config.yaml
model: "image captioner"
dataset: "patchworks of several textures"
train_examples: 72500
image_size: 64
crop_scale_min: 1
horizontal_flip: true
translate: 0.12
tokenizer: "word"
vocab_size: 40
encoder_arch: "resmlp"
encoder_norm: "layernorm"
encoder_norm_position: "pre"
encoder_activation: "swiglu"
encoder_mlp_ratio: 2.67
encoder_layer_scale_init: 0.01
encoder_parallel_block: false
encoder_inner_norm: false
encoder_patch_size: [4, 4]
encoder_conv_stem: false
encoder_layers: 10
encoder_width: 192
fusion: "cross_attention"
decoder_width: 192
decoder_layers: 6
decoder_norm: "layernorm"
decoder_norm_position: "pre"
decoder_activation: "relu"
decoder_mlp_ratio: 4
decoder_head_dim: 48
decoder_fused_qkv: true
decoder_bias: "all"
decoder_qk_norm: false
decoder_parallel_block: false
decoder_inner_norm: false
decoder_positions: "learned"
decoder_cross_attention_every: 1
decoder_tie_embeddings: true
init: "trunc_normal_002"
residual_init: "none"
optimizer: "adamw"
learning_rate: 0.001
beta1: 0.9
beta2: 0.99
eps: 1e-08
max_grad_norm: 5.0
max_steps: 9700
batch_size: 256
epochs: 34.3
lr_schedule: "cosine"
final_lr_fraction: 0
warmup_steps: 480
weight_decay: 0.3
Rows from block 6 of the image encoder, named by matrix and row number. Each number is 500 + 50 x the weight over its row's rms, rounded and kept within 0 to 999. All counts start at 0. Numbers have three digits each. After the name is the row's rms in percent of the matrix's.
# f: cross-patch linear (encoder.blocks.6.mixer.f.weight, 256x256), inputs 172-255
f.16 098:510517485483483463501490500499476504440452513504482492531477510490513543528477469434461503477502509513487492480534492546483485486460458425446489507499479457526498521524504466456430483472454487466502501514489501497498489511499436482417485485506478468521
f.17 089:502480461493449421385416449516554492543435481468426449492476412434381448426498507515503472493501443494476497393432353440460514501457523465448474474534493466407458459486478467450449510509487465535560564528356452404398454439474436473460500489475477418531
f.18 108:497516532516444455450512532493511502482462454509491477548493463473489495475478507496499474469453512490505559475462477504483496535560527496485438428495518533473489457513538510500528507488500518486519539501485505489485500525526553524486503522508493497482
f.19 097:503528565522528535547534546491490492437497481477516515527499546533562522496493433469511503461508541533477517541576522537467436463467492475484485462496496548520525493466451507437441426450479500446491556489495524478463433428478441450451456463482511506486
f.20 084:495578577523343354375395449468499455480407419455480485535503429376396406452464518498464443473467495490488523439454425448486472481490456451456451439479486525433433483410434490461460435459479456446512513464419443459431434512512494487513451480462482455510
f.21 086:475525542547567537502472511474490526441463474440477480509518566484501485500475481486460491455529491476513478511497483524494477472452492407438460451438512504540556551438486560489470498482454475463480538476537504544489508491523483528518465499520473513476
f.22 086:498487453499526461497484502493489475458517498496494532487514506501501491473466493494486517479494511534496483544530512492514531494541485489460491451504409542497480491494509470502485470467495501532515510510502530510507455479564512513484505545515550458520
f.23 099:485456398387497465468479505545482513518520496453490464454425535483466481500522515482506485461508492472466469509496486508503527478526540510470508480504493467497526496490486517507508487483454493495457470455512501515497466511474496488481499510486468461477
f.24 087:539514471482527497480499474481455485472484541509487518461506526501503481478505469489460498496570518510475497489463475470526477454507501530583571566554525478491465504478498485459479489533558581569534545495509469504450488495508541527593566567595569522523
f.25 079:511533522595409444482498520457445490471515529508496477494546472471473487489530442502466452483515440486509582422499477476497489464473450508496481477491517580463459480451473528443479527484399522459452435492466510484503506508524514488525473483434531466464
f.26 106:560556588605546522508469491471453471476488458472517518557615544524478455471497495451451488450480514472551590498494451511463491505470491505510478482504529519449444468470514480454496500476479459483488500504507454466477469523518478543485528484428466492500
f.27 082:430386346397525526516472487496452506460440443440348376369378547519482494518489481501489450478430448377415409552533488480533524500506443472491463469448466422515491478509508536538523509473459437457464461503500516499456491545508474514448517486500497507515
f.28 098:527463475465503487511477443487510535555500490503496459464460519504474466453476490492480515498505472524488469477474448457490468466530522514534491532543512512476460462485488487469515576502494499525497507475494479474457483484500532537516529489503493491496
f.29 092:448389355388503479507435473462412428452498530526484436429408522511512484489471461487458569510533480484483455496494506454537528479513485500482530513466483477460508470459546513496496537517483501509512498510512511520506548524508529556540475492458524515509
f.30 116:500503496498493494519506530491482481466477499490482471467489511526494503517495486506468454462497499517476492479504508513510513486486472483451471491496497497496512507485523490467495475499477480489523507496522500496496521521504488470482481475471500494487
f.31 127:432412458489530547528492507473486486480472435392387363376465554533519511489486477484463453434373391383356413511475486466476462438470415421457413368370388396506484499454462458453437430443419374368387350386482472476455477461461449448431409398392397372343
f.32 098:505467512516537526459432512494505530520493461465478459498479501487514477464514547451518455483467483462509513502483454529511483472486505499509487516471514505573565558552570540529552517499529524477465516473578537500511535538489541527490503586474482480488
f.33 096:549475537502546473476441462450486501470496464495504505477516507455477494433483467491478519492480506533498510448473448524463496438491492506468518504487483502490514480488490508465506498535507547525526513494504464464473449480511494535552540515531528517499
f.34 077:486509533545353363391386451486506485549487462515468515538532410372426386472464491482455459479458501532526556404432408449450492481464456499457471431477541538429466463488477483465444432452494491469560554518457472432454497501479474489473455535487485507503
f.35 085:426473456391479458489505512500511535553489455530498465460401495447453532498515545497540527552497527486480440489512526601560545567536600526596522482506488470536540511546546575507548598542597555521454496477584543535519513562549547596593589582504503474459
f.36 080:505487514438585558575511478498507499503468484481481504543453558565530550448509482498464499505469534513489455557571494526438495475495486447483481481464478485545536539485477549453457460472484463475478472465516501496487473421480475471464486457473482445478
f.37 074:510500521522614536495503540525502517478466489476503426498518567543489506513504511510527485422438504497470496492563489491516516478517503505446469467394440528543553520491453456520476492486493458445486457508522496514516448453488498512478497461444486403424
f.38 071:473492492520544517504449476506473489450510525491489486500521621538466469479540548522452480445478494546526525582563456498524508470484475498466443527516514502544551501526492489497438491444505553507516550531528501456502440440455478516518561528505532506514
f.39 092:544503447481546536542503508504498547491490521462491490478518558539521540512505552526521465468450441475481466567544502539539584518532516485463451456435442450523557516547542522536497475431436460449423409437562550542587564525569473522479466439454483409380
f.40 084:563532508530500454451461467479497518493489519526534549500541509477475505488528485438499491477493478535575569444487473490513495437464471438510470490495534513497493484514488517475480504470454533532530506556498448516476451481483477483499484466482551547533
f.41 085:528519494521500484514501467458474492473462484454445497481533514531476530519524486428418446463507519474534583529506502517498459492433425452447484508521549525521518538553562536462491442407427467450486505490551487487482490537495447492464433420410479495497
f.42 081:525465530481508517557470444454438505525474443478457497478542496517500498485460502467479495444509486476540473533527474504484419474494481489511515504503503472538453515479496493467501497534505484486482482496518498448474468497489532510521524424494471507474
f.43 073:527454480511513558528496473487437468455480497499483479528535502554522469543474520457471521444472496489516537535544488480501502517528460469477509452572501500502425479489501496454514519513509467502430502549532492483505495471517526521509525476522531489547